config.yaml
objective: "edm"
cond_dim: 256
num_classes: 4
norm: "layernorm_no_bias"
head_dim: 16
shampoo_beta: 0.95
max_precond_dim: 1024
epochs: 21.5
Rows from block 5, named by matrix and row number. Rows with one number belong to one attention dimension. Each number is 500 + 25 x the weight over its row's rms, rounded and kept within 0 to 999. All counts start at 0. Numbers have three digits each. After the name is the row's rms in percent of the matrix's.
# q: attention query (model.blocks.5.attn.q.weight, 192x192), inputs 0-63
# k: attention key (model.blocks.5.attn.k.weight, 192x192), inputs 0-63
q.85 105:507476526516491528481500515471520498496546493507515479496525528452475525494503536459507522466527506514503509482489483494457554538463546483518511472527498533453512546492449515522473487499529471
k.85 086:487541469499505517503468465471475473427456529509507520471501496481502481470465510529488478454504475489473490534497467509530509512471476485503498471535480445542500470482480484517509514521514529
q.86 095:502526480471474500520525501502483488500496534497529496504481532567460477498538478489487496463538514504529531465478488491515512500519486489475496514474497548504458501517447476505479531519463502
k.86 091:444500498538485450469454520535470482485491564545501461488489493488496509489508499527497534476512505490512468523472500489498529566463509489516513541467507474539488531516519488492471495483499458
q.87 102:528477489479506523478519484525488542480525497532516521485508528529495501495521458468517494531504523501535503501504516488496497501511469526523504540482539475517475500449548479506487505481468499
k.87 093:466520437470500491464508497453490486502484466500513486501500503518487499486504530490501509503505509514469488483559477494433500505469491506518503458496504482503489493518529492453473466475507474
q.88 087:527596507482480512499503499519498459509513538474465498489518510478503484517497462511510502482485468478463533510534507508500497501516493465496471483516490514454460494472502511526546508490481479
k.88 101:492525498520507484484514481502452511503478500508450485526540472465521493519511473512471529500485509504498498564546512523433501512511462496495497503486499481506524470468519509468483496511510502
q.89 083:553519494481493494516510503477498509513511512489532504482513552484540498499501500508538498499481543482508497532466460517466457493509521499479504490455433502531494481532476487537497477483493539
k.89 076:490509538510510472525496492495505470484505508458538497463509500506485502519453490468459453457503476516512470515511463492477504472485526471506479519494461500513472495487486544485488496437507538
q.90 095:504452515489466548466530478496471493496522487511517493509465512479533537515479468494489525484484466454495516451508556483538537512536473491494537465520534571512487481484493510547535505479494502
k.90 086:476493516516509535558496507490534534501525533497483490537513484537456484493545491507489478468482503522493501532518499494443530551468554465498500512528513494516509519503479475503466525467490472
q.91 088:496515530503526518505499537471501479507477474454499500462478479458472505429523499494531535520463480501477536536481496497517457494472494505472563500508493482474517520515484495488533511511516477
k.91 084:470446486486515495479494484529544505487497504491490512499505493499534452490493445506495499518482514491505489471493522479511470470512454510468474474487521473532486482525515488478554462495488487
q.92 086:501481500460504460520546505496476531507507486494519535507489479466518498520522533505507503488529544497510518447459499525521499454473498491509494516483482534501498493548459492484494457504477523
k.92 095:487488511482511489512512495509509549509505516537481509474495519489528507484515496502500430518450472498524529516508488475495520464508510473514485478552490522481504520511451489495494514542521542
q.93 093:485491458478476493488467468516477496483472504473494552492483513499544446478449489498468472473436522476481485504485482502506526543480471509472524527494488452528521489500503487473479500486533515
k.93 080:488470525513509456537524527527469552470539506474537450524491546486498533550482551453480509511491494543490470451484473501501515494538488467528489502522491544484548524489540496489504528543516463
q.94 094:483472497506526522487464506525506538529470491483512512493468515485480541479464481517530500486516489487545492499501472514514453462524489511515518451501478458509511447516521519489519509502508499
k.94 076:492505490505530520527462502513533530506461469493469506523522509496480556506475487512507534496507473486499459487459506499486495499514474494507474500530489460508486503495493522498511515525500508
q.95 098:500534527529513466529505501509540499530482527522516489487495490509502473556465507525465515514547503521537494513536495530521480463510488495554476549438514509488486518501471489483460496484503506
k.95 090:522507474468510497479545481461453507496505488512485499443468484472512477546518484513525498468501547504472489479555478500487545497493501489530492535461486501511499517541496490452473501518482496
q.96 106:509513478498469517512535480479542481492546517520479466502506550499559480513517486471460490526489497487536559518513486531505549534460530533485480484478523496509506516499530492501534501532540529
k.96 092:511528512545532523518489496500476497456500514482513427500461497506500503509482512484437472508498451546527511501496483494524498484523528504502539503469498496540490529536524461494510523530499564
q.97 100:512522498444526461500524465514490501486489529521483524493549527511518490531484480519493508495518491510472518506513470467504534510481479486494517505500450514498564505471526519483461510539466515
k.97 089:499539484493544474485481525530519527502509518516522528488504484459526496503484484489481487544564480503536492505479526479482571494516549496455509524455509509476485498439509490509488487508539547
q.98 098:516528541483513495474499446526514492522540508511508460471480503486481441519530507464507498507463492507466542522528510498569495494517455491500517551493525469509507493520492515504470495515467534
k.98 094:496527541490493473454470501467469482516545486513477511497521443485505520500497528516509521489504504509503488502511457483519526519496487476552508431459502495501530531471513495465527477488504498
q.99 111:512503568473507524525522502483499501501507506455548480479527502476470496504534514495543560463519489519493523478515477526516512509487526483508480508499541487484453489487481515494522504463498529
k.99 089:523503533468501458527446521480512471513514520512490540460509508476462459497515492517568518503478511483442488499538479507502489531483527485510472518530453487492529509511513535495517437470483492
q.100 096:528467508499551536488483467491507527487527488502506536484534500504532474524524500493534530509478508506560496471468496510489459481523518528502495495517507520506499525539556508518501496552509512
k.100 100:516491484490457460482488486548507490478494491502584492485464510495513517463534512471513440510510515478499521492491468434513514476549505511494517477502496543504494502505501486512497568500470488
q.101 098:512530557484522471503492515535524492485430533485489509480453481500484465520476514496479500463491475488526504497494444503564509474527502484558497538504501476532477533496492496503505542534491509
k.101 093:498476468494510524467501491479480510512525505499487523543519542466513486517502497512526547486481514488520503495488487500502512500503472504488484486507494480469493522466466515542509515561499545
q.102 088:524522485473501544480484526498563493515486478499525521444496504503466529551476491468496496492506476457503502551514508563419521500502479522480521482468514505506490523509405488488463480506529507
k.102 094:498496514492492491475484495472494561492484489503474544481511491451512452507460434522493496488500501542530517480511530493521496515511463505518504467501490494506495477464514502520487528479469458
q.103 107:476502477498467488515484499462514455513522523467484440515477513517492505482477465506511490442496463518494469490486491510506507503467504534500532493512516557460510536528485500498520495484527496
k.103 095:473465534464509526514469480534442550476474483558510506493494500476504531511469537511466456505480518560492494456471506486484517521475508529552517483519510482505479493524505503486508447515522529
q.104 091:518490495486537538553550499500499504502479493466512518504515471532495497518492467480469480522480484483460482417489486511503529503487504536464495497514548481461538514515489494494497507480532451
k.104 101:541527535491469513506475494493492524510503519506501528493514494525536477525492511499531500491500481515503465497490464485477520510479522510505509511545514485512475475459528475447458516494466504
q.105 093:465552506473459536483499510496469492535537493508508513468497533532432512511474514492520534552495517499454466482424499477437483475521521502537513470510482482512508516553512543497565453464482505
k.105 090:484490491502510502490437526476523470496477505506561538510513485496523480519494494503515470534488497523461475500525478479488469511495533494483447500485488499500510495500524504515504482514502537
q.106 102:545512518483489480489497508522449510479494515480546419533498537486547506507532487464456537516497512504489500477468521516487497506538519516480498543480519519492473506528467497495502494505512520
k.106 094:501504493490481486465525513473478530498512523508510510479501456483524511499504490511505518481463492513528564474504534497479463505521504488526485462482522497537487492449535512516513453470495487
q.107 102:518549496526471487493484492502560474480507501443557520524479508512513484486464494509484511520517488523509465505496518505490483502477503526475506514510478468476471519485503509513493467507538524
k.107 094:514511488452507513509524509526515494496490546468504519496497513488475496442492511468492512503536505514493503499481536544479508498528499474514443470508543504554506507509482494506520457480502491
q.108 091:509456475535513533509539496479501464509469539472481494506496500501503493533527507502492515459501484521519462439467500479492528509529519516505505510533506492464523550540509494542541535496519519
k.108 084:460497515438511491506493441500490455442510487499533502493502494510509492463507480488536475507535494473490544502513512541512476484512482508459492533508459503499487494485473486492428540524467462
q.109 094:455532519551485463495504531473514492463482546469494522523469509501527474504468516523517491433487510491513471527522493506530520461498507506473516520484494478496482510523434504531517536552503485
k.109 087:524467552478504536511523525506509517519553547496459471541484499525504518531541501480519544511461508526547527482468507505510517475515499516464499501467504492476534504494516498507492496508498527
q.110 104:513524504489500484463521465519489519516500527478532485466504546517503500509538526470508495511531508511483519518487516518513511513478525487537474490437515514502459460491431537497446512496501483
k.110 086:510524489535505491486496495503476487504515473514532471541502486484478509517475463506441488491484497504476529481502486497476529529505482522545530514470513518493520515519516511512460441471531491
q.111 106:456516514480499517509470509497509504478487498480508567495509477452473460509484507541526517510555512491499509462504501495520534494479504534529472523518469477428487495501495499534484546490514467
k.111 095:520497514542485551534494524546532534533535544466464525525487502501529511536458468493479518472454486522469543473484522502531496525511493523499473521461514496491471470516456443486508495527497515
q.112 100:517478502483507511542500465510505507483472528502487526471565518477484535499473503472510486510504519540510490504523512532473504465508499513494525531474462509541479511535516486522500508530491542
k.112 103:491475512518516501505538510483490493479499478519479501474533479489491497469516498467464485470487516501469515482480509505485511484542481504485515522510466479481525543559472468519520532564488481
q.113 108:508481584493474519488504494517493488475450526491504486511523484474511470523483467476496511499500498485495492460496484473512564518490517517479513489495496526500469501487460491470451542542486479
k.113 092:495468567525542496514455534516493490492502504532523490538507458508502495532489463498499470492471459522482475489452473482516519499474515521498494538534488506478454501535468461491496499509483470
q.114 130:457466475480513518522483548518535536488533475502440497465497465557506539463561511460527492477477500497513479473495430505546489489522533480518485523501467491472480531533518495530511520449474459
k.114 117:493533462493482545497523524526520531461539532474492439498476485546495520506530477465516471461480464465502503486506444536507480478514510490528450525454480550462484513480502530499498518462447523
q.115 119:531520479504549530509513525506473460504473515566496494499464483534483490498501515513465463463540532520542513498493482534474496473539511509503497495496496496495517483499479485515464469451499501
k.115 114:509506463471502505502466508516482508509502503537459493488497518572507474487452495537488509468513504512514530483491457519498502491521526505481506510514479524488461459504521474512497462521514486
q.116 098:536483512499492540530504500456523522499489492505476521480506486494520480492517483548545522490529519521498495520515485501517487482471463546515512472474468488511457481500498496472475484524473491
k.116 098:544484462474518467514524485528449472466490477482489502485520520530483526517505508495451460536495497477481484498501494494477537484506542453451520496483520496489514544490548493510500527501494532
q.117 100:470539516554522510504543461529510503500444508498477479499456504488479546517502523508521453475486548502511482524499507497517504488479521538471508487501450495487487475497481500507505552468509518
k.117 092:562513511516516490527560499534496515501487477521503511520491473486499470478496514519495445536515532502513470492484518501500460479459546517510452507539460512470499475538510490516500524498512500
q.118 113:550486506514496465469475462454518511483512482488472508514489564510526504504442526535478521547500517480524495490474525521511510484521535499507489460509507519471507498518544518504518496507536484
k.118 119:478527537529531491506454484498556490472499474493526482474496491492483511482500519505506495490474512488482515437524501490506487507473507552482543468517512535505494491519487519502462500506519520
q.119 129:486484547494504526494497511560468501517471522500510487496522579525473478483498474486515496489543511474511505499501485506512478521493507460482521526496485513477486458483489497465546499506526509
k.119 113:542475519530518543510503512509477482477506525498573497505499486519493506490480468518453526490521536511520502455517462482522509507481495456521449565494473486487520440435514489480524484473481480
q.120 109:505505469544530508472557497539491454516520528527477484502496540497534470514487484515531511516474486528526567473478523513552487529494477500501461514480513519485491502489473531492496488502486485
k.120 118:468475460491522512492542499485492464477511553509511483494502515508479501504493531522572487504506502513521509482481498533572488502528496493480464505512480510539519515508522518495491475468496517
q.121 104:507505497508467505513506492480465533507529463465527538457474527542521514486517489507507454514502533492482510497536497540475511475494433511497473516491479537502504493532528494486489537513489526
k.121 095:489486455512460509506517501492508473505486491495504534451478523519487573488485480524528540553514478526508510512505500491524497461479499478522503485516513529490505501506519449506471516442501527
q.122 126:458532475516533532509484459501480477504499531466496478513497518547529494541462455513477508557535498538484497490458507498494555443514500517493506529496497496488521467519511518486537555470531523
k.122 122:457509484503500504513491476464464486488495504462520491533517484523490526504507499499488489525485501523506521497493499471472540436526477544484475504426484491476493492502514530508514506497485509
q.123 127:480506512467536491441553526498491487485506499498510461490511480466477523471520462495466511495534512478502527484500514512493485507528581485532470518501506507509516469478494520474507532476479538
k.123 120:522486483503517511463541529537512518502514427490524487470537518478518526521537441522530485507470520467534561498478483495506487481483551461493547524512493461480488498431493526480519526483488512
q.124 096:499546496487546445489443509486462516487520498490534462527534523501504533525506502480500484477491496504518483475494544487503534538491479512499509545523500509440481514481492523470542492494547516
k.124 110:531510502503477494495467496501554465536512521458500463475460518507456473489491497503517498477510524527538515526501512510521465476493492474508477498475484463504531483489463494490483484518473461
q.125 107:516523493519500508459495485530474491515478532499488468498509483481474562498523468495477475453507547478490480490487510489422552511487489484495464519510511461501517534509503518496492520519475501
k.125 088:509470506487502510519516502517469474498520500491513463517510504539457506488513503504508445483491548511493447482485527512487439506456519495543501475516502505518507518507500486487522487512479514
q.126 094:481517506474559504513506527553540490497471487468496477540514469499503502503513484505512482503509501500500530520544483458470472481481462503564515513497496475517488507527496504471497513535439549
k.126 093:524501514457543452527515551546487488524522512518491527501555491508513508497552548490483522518513479507483541506501478533500480500512530507527507550532484447487513485457514492502511509480507533
q.127 113:506472479522517549490566475499525516515458515486487494522462513498511479470548463484535539480543455515514507457549469501499499492496512496488483486506505489511523486497497463498487485528446544
k.127 115:515481464521508480526537497522518502529482486495509550491486529521509457462467463528506554483510460443499552515504490487512469525489509449506500502474498489465524521520567488487469497523453509
q.128 113:505479488533504469519430504471475507498474503469486516472496490517476517491511502475499498520518474511487472495475503479528516495489491521494483466483527475521514476473478469496528486459491522
k.128 108:554496495501478436485532456491550509479535466519507501482485502518487480500525471511488517533528516509509501497494520509484483530520500537483481498486552500516561476487512479518553546525501506
q.129 101:449506482534508519523526501514468498461528530509508465514514510493474465479502509481470524501523520507508522532464446526499525472517530511539464510482539513485527527479509529503486548425559438
k.129 103:498500505502509555490529492493472531494525480523527483501538521524503450519495515479456474493455507502485470510533478477477490506541521496542504490496505503514512497466486526489437508505542476
q.130 113:479504513505470475521514483519551584510527536507496533528538541517505485477496520505542526533477484515526533488499486503492544485445504517550537480524466488503541525514504459490500511565536480
k.130 118:512504506532517465478489509511490485519478461514487514484497564486494501467515504510486488493515455489513520503507451468472468493470499547443518508526525462542480493517455456497462489551428486
q.131 120:473502479492508492497510490513466549525510511499523552482496486486511497532509549474511493552486481533491499468496522520501493494511550475477483531526496499467474527533514499467535505501489501
k.131 123:485501483513464460479520513513456491485501457479538491515506487487506462506509450519523521511489554510517500524504561509473474494475492491463520508497504488457510536489506525451511564449471549
q.132 103:497501502461510461527525491526500576524452496459518509515510474534469467475485488511460532500530474547506482480463505520521534493518504466456500499547451472478456474486521496531524537504479485
k.132 104:464531503469507508494491507488449458488531487479523510468461510469554510521468494544531473506523518508523521509476495491504476504482501508475488494497452496526495502501517510538500531589495537
q.133 089:493500517507537486496492513527479495519498447501530494521498485485477518457526494475462459561510537508499511500489526476462476491497489540516550516502496514474505511490479478549513505514483487
k.133 098:513489509519490484494516499519483483477471508472477502534534558491546481496443487473449470558458556472474501467467549506487544467486505511488552484516472512496492481514496476466484543491459521
q.134 130:439505484522487523437505486529485546532496477518514501520439529512481477535493510517475522516533499498516489542511507503491493433479481550482472486487517469510499481493489500490484518493519463
k.134 129:514494525456502476472537488474518500528527477458518473554528504513496471515500558498445490549462501487488511501516517497515550478502499550535508517469553470500467522493490495535484488511491529
q.135 115:483492495490497527528499501527484479465456496495531526495540508503516513455478467480502457523489482507497503497448514536497470542506455470457502509501531500552450432515487495543484479520478533
k.135 122:471479472490525490506526516479539503482475530532453527500559505462476486501487507509477503526502541490498539507511539496478515463461488480512516507497495461554484535491470471477529525507503515
q.136 110:469514485457492465475527503529493520451535455523503470496539522513509526509518487502488506521546488543516490501460492486512453468473507488490551512483473511501487494545500516473490499520532506
k.136 125:575516482514549454529492511498498505484498530519472471495532573459478502528475423482475485486507503530478507472486491530496526476472489505508530479478481490515511482510481498514476499515520520
q.137 100:500497520503502505494516507521510521540494493490536493513520466518539460475518468454531503496488515473479478470505531495451499574521475490450484560495487528541441506517483484522500501559488494
k.137 105:529487539484529540497526467508489529517494501508471496484512509464464468524508513503437522481462507493490486472529521464506527499510511504494492440575463495466451496477486496543467519468474497
q.138 122:492541521519489494511474538536514462504558479493527501491481457470511461500498516507483492524495547466509507496512476487449482590491480502528513486520504469489504532487505506485503544524435501
k.138 121:466530524497464515476510502489532490486471580503517519487491487509507477528475520520513486504532479535480479492490511508462490518514464472460506492496507516487510451478481480531477452538519496
q.139 125:476520483485539482496484493529488468539519487475499484511474530510528521485505498513495474498474537480536473475501507555494474544510488466446519484489540507472493524498525502523475499522518477
k.139 120:526534490473530435495469545517478429524502524513470469486496496502492482497504457471483491506518523478511543507463556499533496524505477465524533517486524503462498523521487481479496501517520501
q.140 092:508536495525496513461477506525552471498511499537473518488499490475493500512534504547539492501501501491547488494498511519514469444455496495549468459502538541478537527546493459504452485472502458
k.140 100:527469498527526468503492501543475490482477558513516488483461521471496515483443474493521490531517517521491490502516452467494504518504518479465488505529510512490472488493498512517542524494482527
q.141 090:526461494474524492512473503473470500517511498455513508484502457504457529494501457489469491489530523481497500498451513478486504545507496496522498564526522511489478570428490462508547473493479494
k.141 100:508466476516491530555515513462469475497507521491479501533499498500444502518482452464481514500503517490476454460500536488468471506524523453531495543539510479517493546516487490450478481517461481
q.142 109:462496502470536514530514494495467542508553464467462467516501513488508493499466481505476513470470508503520499501520484505514450453482501497473527491526452506457491524488494507478525468472520504
k.142 113:474478515533486513520492503563491521492508494488502464511526493489503486469485467500466484526489523532509490509490469522498467511470470486499491520517463500458533501488488511503527493480449466
q.143 124:491504484522492494523486513504457474518536538498523514525507455521516501493487489532490469496516502482506458427527485484511540548502528500481487510509549492503559488471509463483477522504450514
k.143 122:505452498489501514535528526477494506447513492517533508514511473503510509529434473550488502472517486502506535551557513503507477519498521468520521503513547459531481465455529487460514518484533515
q.144 109:431532489529502469527506526488497502538489503488447525518480478502516469508516500520541481488485490520494477512480486514542476502534504471528516516534436499480487509471535523534528490524529499
k.144 118:507502483540499504505532519519465486466519543514527512485479511497490531535499507490492455505466525487513532510524513526502507517517502502449450513501466483525540513487536525513519517489483519
q.145 113:473510524503518480461511493465470518485482543504526474528521452494524491545482500469477505480469490525516455494466479523541534487466523509484485541509481499489445521492462469504513493534525517
k.145 111:490541521513525439451488487507455508524495510536505458510486477504470534557460466504497494509533476506491467480529486491506514523486486465479496506547494504502497511505479493487495467560517498
q.146 127:493524480521501468473499518478518513522480514489502537475509523481509522503497483526476483527492463515475521508470553513487504483487528469495528498492484519535507449499520507544502489517496562
k.146 113:531519501523462478466468477506472454489499451482525496501522492484529512528520527483506503530518488518489488472518513471519529473554459507546514497434532484477518542515484504488479529476460522
q.147 146:518494443504522507496460496502508435428511500514536517504538446487517500522472517482496471498505517504473465491488535530491507496533474417458535492491543504479515471471495500491495520486509495
k.147 132:505475538514478492497562520534500528516485507502502535501539508456508473495535497489499505499539507474480491501526512480488446563467503447547486514511479468517524509458493480494521518506480525
q.148 107:519521479496538557513527493531548526504533502494501505508529507512501495458498486493479502524490518523482500490485487515507503506503525495520493456544492509502509444521512500530429486484469491
k.148 115:518521496519492534500500494515476520523450520536490487512485496515507511493515494468528508531538561487502496501483519509495486532516533511500472484560531491510510496503520527517491521445519511
q.149 110:526525454506517462501475491531457481541521527526503515504476534463497535524486485465482536483517491482544508528538500558477516495518506474494513523465493483502543527529461536526494463520535511
k.149 102:534549490486506505483526532504517474489473517502486499487492495477493465538519491534496554441529473479489490482503486505452523507541487502522471504499535472476512493492530514490442462446482521
q.150 110:507484497516494486508488524492496529495443497532501487522534483460524515524505475515489471532486513466539524494476555513506485493495471489505525447502529542511477544495534494536479533507512454
k.150 114:495498509518515496450502494507507524518468476484505611491550476440528503484479494469530519537525534502492484488501557489486439510499475531497485534513510517499482522501514507492479530539501448
q.151 163:532482504520486513519518501480555526453490509507504500505544477502494487503515505509550509487517484474494511519501425481504482494510545524529498496506427485497512512511478477458518481500465514
k.151 137:508478526554487526493443456503463494496523513509511525516495499540518458495474524509462524487545524486493496454487491464487532517516485486499471491473479520459521427502489488483485484534489500
q.152 112:500464515505487495478487513496497497468483515516536490514484524527497515497484544508515516535502520531511516484501435452540490452473495496487496493513533482521515484516527505517539513498498500
k.152 119:538500498532507455511482478475524522496504450445495507526511497497512514519491464525461523506508485480445479509543498507502532538457523491525453537527518501443492470550468496485500472467557442
q.153 119:498503492502479497497505515490537538512483489484449538503468479499510537516504503476515478512485493474483538513462516520497505532484537512500496446511537456486546497493481465514499558529523508
k.153 096:503487472471468486542514503526494508493487448479513521472482493488497525492479496541475523487509468478514482483505501548470505526505492520521503484530500516517426518504537438481453504488512568
q.154 126:472486515506518503452520513494556482503482513498509473523487498510475488493511507491481480479472512536504528520449478503458475550517448500476498513485563506516482523500451501520483496490493512
k.154 122:512550503518469487527463533488555508503532523501505503516475480480484487515476513512480530500498487487465478518497526535498488501475471499493498500533553500532469558507471481538485538537508493
q.155 126:487515501479500487533472520509482445494493517485518501501493457543536502515480489510516507505503483540530472481514523516507493466551509440471491509490509506509497504503513493405522490456455518
k.155 114:484503481525506505519511517474521532474512491444518448515511518503476517491486468459511511466493498520492480508524439522504478465504495485496493523473443485492506533458465517472491482492487569
q.156 098:493514478487512512530510500502547495506578506532496501464501524513484496472493521541525505454522514536451489512484500492488509515499468513528462539510545490537561481491451501445448449531467491
k.156 098:540468499549495530493504504480462443498522532499505486508476520487498521492500480461511509458519513515502508537505468523501524509518496503481464526506548498496536551518468517504459504507502519
q.157 092:520557482517509461462514507525506486547485494526508510501465526517519498512480547486481484518519494480495524510493463540527461457493506484494481487490514510525555444527483494500456525487546498
k.157 091:468552506473520508516517526489506519506509548468466500514487490481503467541505504491508497514513446476499494518535490550536461518473474504470469500495505509550510497504510481471443519469530508
q.158 117:487521494507500518527458501551462514470502504483507488447535500454502486504467505482508523507524503524503486501524478536510461485471476522519509521516490449489516481485509483509502458514512517
k.158 119:506516493453473473519503523484477512492500478478457547493521482506472487531501484501479505509532526499523484521532506496507506477541467502532476505502482470512486481521518476509532479535470456
q.159 118:503505539463488460491497489502508473536514468510503511502486501547527498504536485535528514520517514461524498511572522506487473527544494513521487502481501476483525545481537531515492472462490481
k.159 131:492502490553487488520504508519490456513508547523489476494455505532529490509547506493508488474481489503525525515517460487530470521461513492504517455507498508490512487484508513501533481536491495
q.160 092:492543453523522509495500502501517519514521488483483493494495514501503479495493436492515491547517503529502483523539544523449493479473495519493490528492540496534467557499493477526527490484505516
k.160 094:543500486511470506511510482488488511455471493544483498475523476482479501503479513453535518535497534500533465499499502503479489482501506538467418489459518492505559543463503496494427505523511505
q.161 076:539521517502514495519473467492495532508546469506549523496482518508514459491558467491477511503509504542513509491510530480532522470459529511534499489505499456487511502505560465499480495508503533
k.161 084:470463514504500498517460488506471490502559534501499527477503519538487475477539520449472472508451510471496481523515503492521472488505474515477520463456543505500492486546470537457510505500540507
q.162 097:511446487492511497468516453506527529497450459471493514503442461504495505482503485514509489482484473480509538509477518514544507515459459498480516485483524605475458506511451536503498503471479514
k.162 083:500515461508505488501524472469496469545496548497519490500502561479508501487471467515516496543496576467554494498518484486542512490514488518478541472475475486478477525484480504551491525548486495
q.163 106:508547506420445469506503476504501501506507488536488493448527469579477507538501472509504516466535440489495492492495510508493524524451504495510490511483515442472439488482470524506494476487489442
k.163 101:535495482452473484529487455468532516489471466543553536501494479459484474524528479473477478489518479527514536562521536464516507484482533518493526479500465512451460458509506483484492488497530482
q.164 089:487455492499474502496552487562495460505484506556456513508506472515514524482503512497543499481504524482523522488465507493488471487538525522501500521516497534458498525449535518501499463466497461
k.164 098:514483491493522520476507455530532538500513470530527522500505521511488480526522486440486514507512479496508509493468514485491469504514537501527488442505495501475502539527488547497434527465538483
q.165 086:509510512476452496519498493480477478491503508502422524463536499468495449544511480473519495519450490560528477480520491506479480494410501509485522503458495487506514516508558465508481469491521516
k.165 079:522513531452496497545527506502502516499492464513487534467541465534495521501538516454489485487561473488551476539495492488487503519475528453532487504483492546508465500535521473479481479476568486
q.166 086:509479508486505493508516485493485500477520480474525499520498470526503493498515575517496473525482501526456523491489481520516517517483484504532514554488488478484498488509471529506500481513520477
k.166 088:510526541491539457496493471516534531491468455523494477497488466502483535551502474471476507458482487516503540478462480464487476507510477459521475468484505520483495498530466504490496494453521501
q.167 102:524508524472467466513528524500494506511458468474518478526484515509427539511476496524488541456554514523508471508508491518501521494509491468483473476511456530492494493483496541533499545511512480
k.167 092:504507533506546492530516463490549488500459481493512493505448494514511509511510451498534504484506507466526501480471480510533460503559478482448467502488490436516500437491480559488510529508512482
q.168 083:472502503510500473467545480468478478506467456513476492537499538486504501519495461510521467485468524505445463529476450485499499527443501520500511489488483510478518500485451523536523506500484483
k.168 081:497494455495465504501499517506512500534461507512498498492497485520452509485490479480476504464465487466518475511485520480495455542518515474560459468477506530528498534490479499488477522519537429
q.169 082:520452487507543546511474489467509498472566487475494534519480517503536442496506480508529504513484508552504488512487485516510513506450489492468503503545500489485477495521507483519484478488498496
k.169 071:530495505558489510492532472510506547494548433446490542474514473525531464472470484492512500503515548464506507487510472561521508505509480519494532475474494491482522525500476479484493516487500507
q.170 091:479490494548500477516514520490548498499515482501496485475464454536523497485498497496458462513517501490507529497549525524529494503516511497503480506472559529504504495510503481459526512475541499
k.170 083:498501493541520478497476516514486499474549528507481501479497532443528524473496496465494533527514514469467479491534495508482505513545506527505487480468571508514451444493490527456521521482545514
q.171 100:464474534470515502505536489478502472507469498516455511471525508469485461486490478497482495497478530479482503488484479517502518502537522512498522524515499493463425469484476512502452496478548512
k.171 097:479477532474506539482492536486516492532494494491499523531488507466536458472472479497557547494533494469506487489451488511569478462510467489508505496524480451509483486519505498539440505531488469
q.172 082:464504499545504543504485518488507480536530458463500429469534474497475459517511500494478534501481491473466462555492512533526552488504501532488469502489501490492510534544463476511503495540458490
k.172 097:506460535549472495508531498488518534532540523511478511510512489524490525495512479500495474518494503506519515516473508525503496484498466514440501499489533474495483428475444505476468480500484503
q.173 099:463491528510460505511536490494523527490492479505518456494467468493547509498538507445472491477493492479518514498460520508497474442533513495502489456455480486501557477498437530500497487522501514
k.173 091:497512556499487468516484525514504498505537528514452461476485514487486518548512533478496483505486544505479485493462477499498514501488522525500481544483487490550511466480487512511487481528514522
q.174 105:525464505497506524476567546479473512486533484506483480511519457455502488496510523495509498479434552482461524489477512501489458457459458540459499537520479525470551485483514514491502482504503480
k.174 085:513529495478500488488529469506510515482469483529528556485501480499537490475543515521509467480543481489521503530543532487503520532500529449517497493521498501452520518503487458504526523509507521
q.175 105:528513534501487478530530500523447480513499490534509476509453497512482457500514479497458510512517536519500525512492528520492465528527488497505479523497516524534505494492509546493504515485519502
k.175 083:509485551484474504503493498490452489505484531446502512484510507471529535504487473494535503478461501499482468503488529493466528515443458455473502509500503531522494498513511518452523539547523487
q.176 087:484567485532494526536517512506496518505493477521508497459499481496462506499472513492508548498532488516497491517468510490488501536468540521445515497505452496459493548472500492534509534537494499
k.176 109:493517495534536501521504517526555499525491512513497506492482520499554494530497487504510480490498490510497562491522488480501520513482508503538514502507513519474495491535518500564508518484502491
q.177 083:530506484505523527522521519508531514485515492512489536496512530475526508539518473481502555471482494524470507544533501512501535516493455501518456503518543511504500501461452509481485514526520475
k.177 101:579481483492468517531502480504525521505434516508493499468536450516497512470483505463505515488539481482470485528523515527476506538514456525505500484502529519483489475506487499502492477498472485
q.178 111:497468497526501463506473456485458476503510511517450520466459494477532458526560500500474541520446505507493515535516459450470546477525519475524476491471489494506531487510506515533475539531479516
k.178 117:519540509492488516496509521496512516496473532520587474484506484476441492459483566489457474501524484517514476470499496565520490508516517491497508499509551477542494519459501502498475493461505482
q.179 096:508463472549488492496528477465509517472505506498530492507514501475503465531498478520505524491510517526486518513500517526507504482507535512504479493488532532523528454456497487492462501473518506
k.179 102:490486509506523546485511497518496469470502501505548534550506547482499486510477482482480527492447563520516519466524515543511508482512530525532482480457509491549518506500479495479509511481492517
q.180 104:495502519533530495490467476503489485506465501483484480520510479491458480506504482473485461488498502490427485516485523520547471522502518507509482497471484465476476487450515495510499461517538487
k.180 094:516510470496515541487523519528510433490495493522471490474493510526457526505522511502520499465533519507470484460473507495525545508455510478499471514479508519499496501517541462492507464483492491
q.181 095:514544530512526505512568485510513515464552507515534534476492510494492521485520471497529476494485552526506501490513556458468517471468497476506492482488512525488487527523468500541504488490486520
k.181 093:516504491549474487487495498483510470531527512528502508537515491488497473465470474510425522524523537456481496454539542488459500513453494463536498531531491515468519474508504514539518509547505437
q.182 096:520516485528529503495500468515478536477461505532504489511478484495510542476449547506499523489457511486487471494514512510524483467507501512482494513483512543503499540506482496558482496479506488
k.182 093:502531484508527496505538536523498501479515520481510503520508528491490486490484544536445485479491486540502488509484501485514484473492530518522520474505495514540541484478483468484454523501520475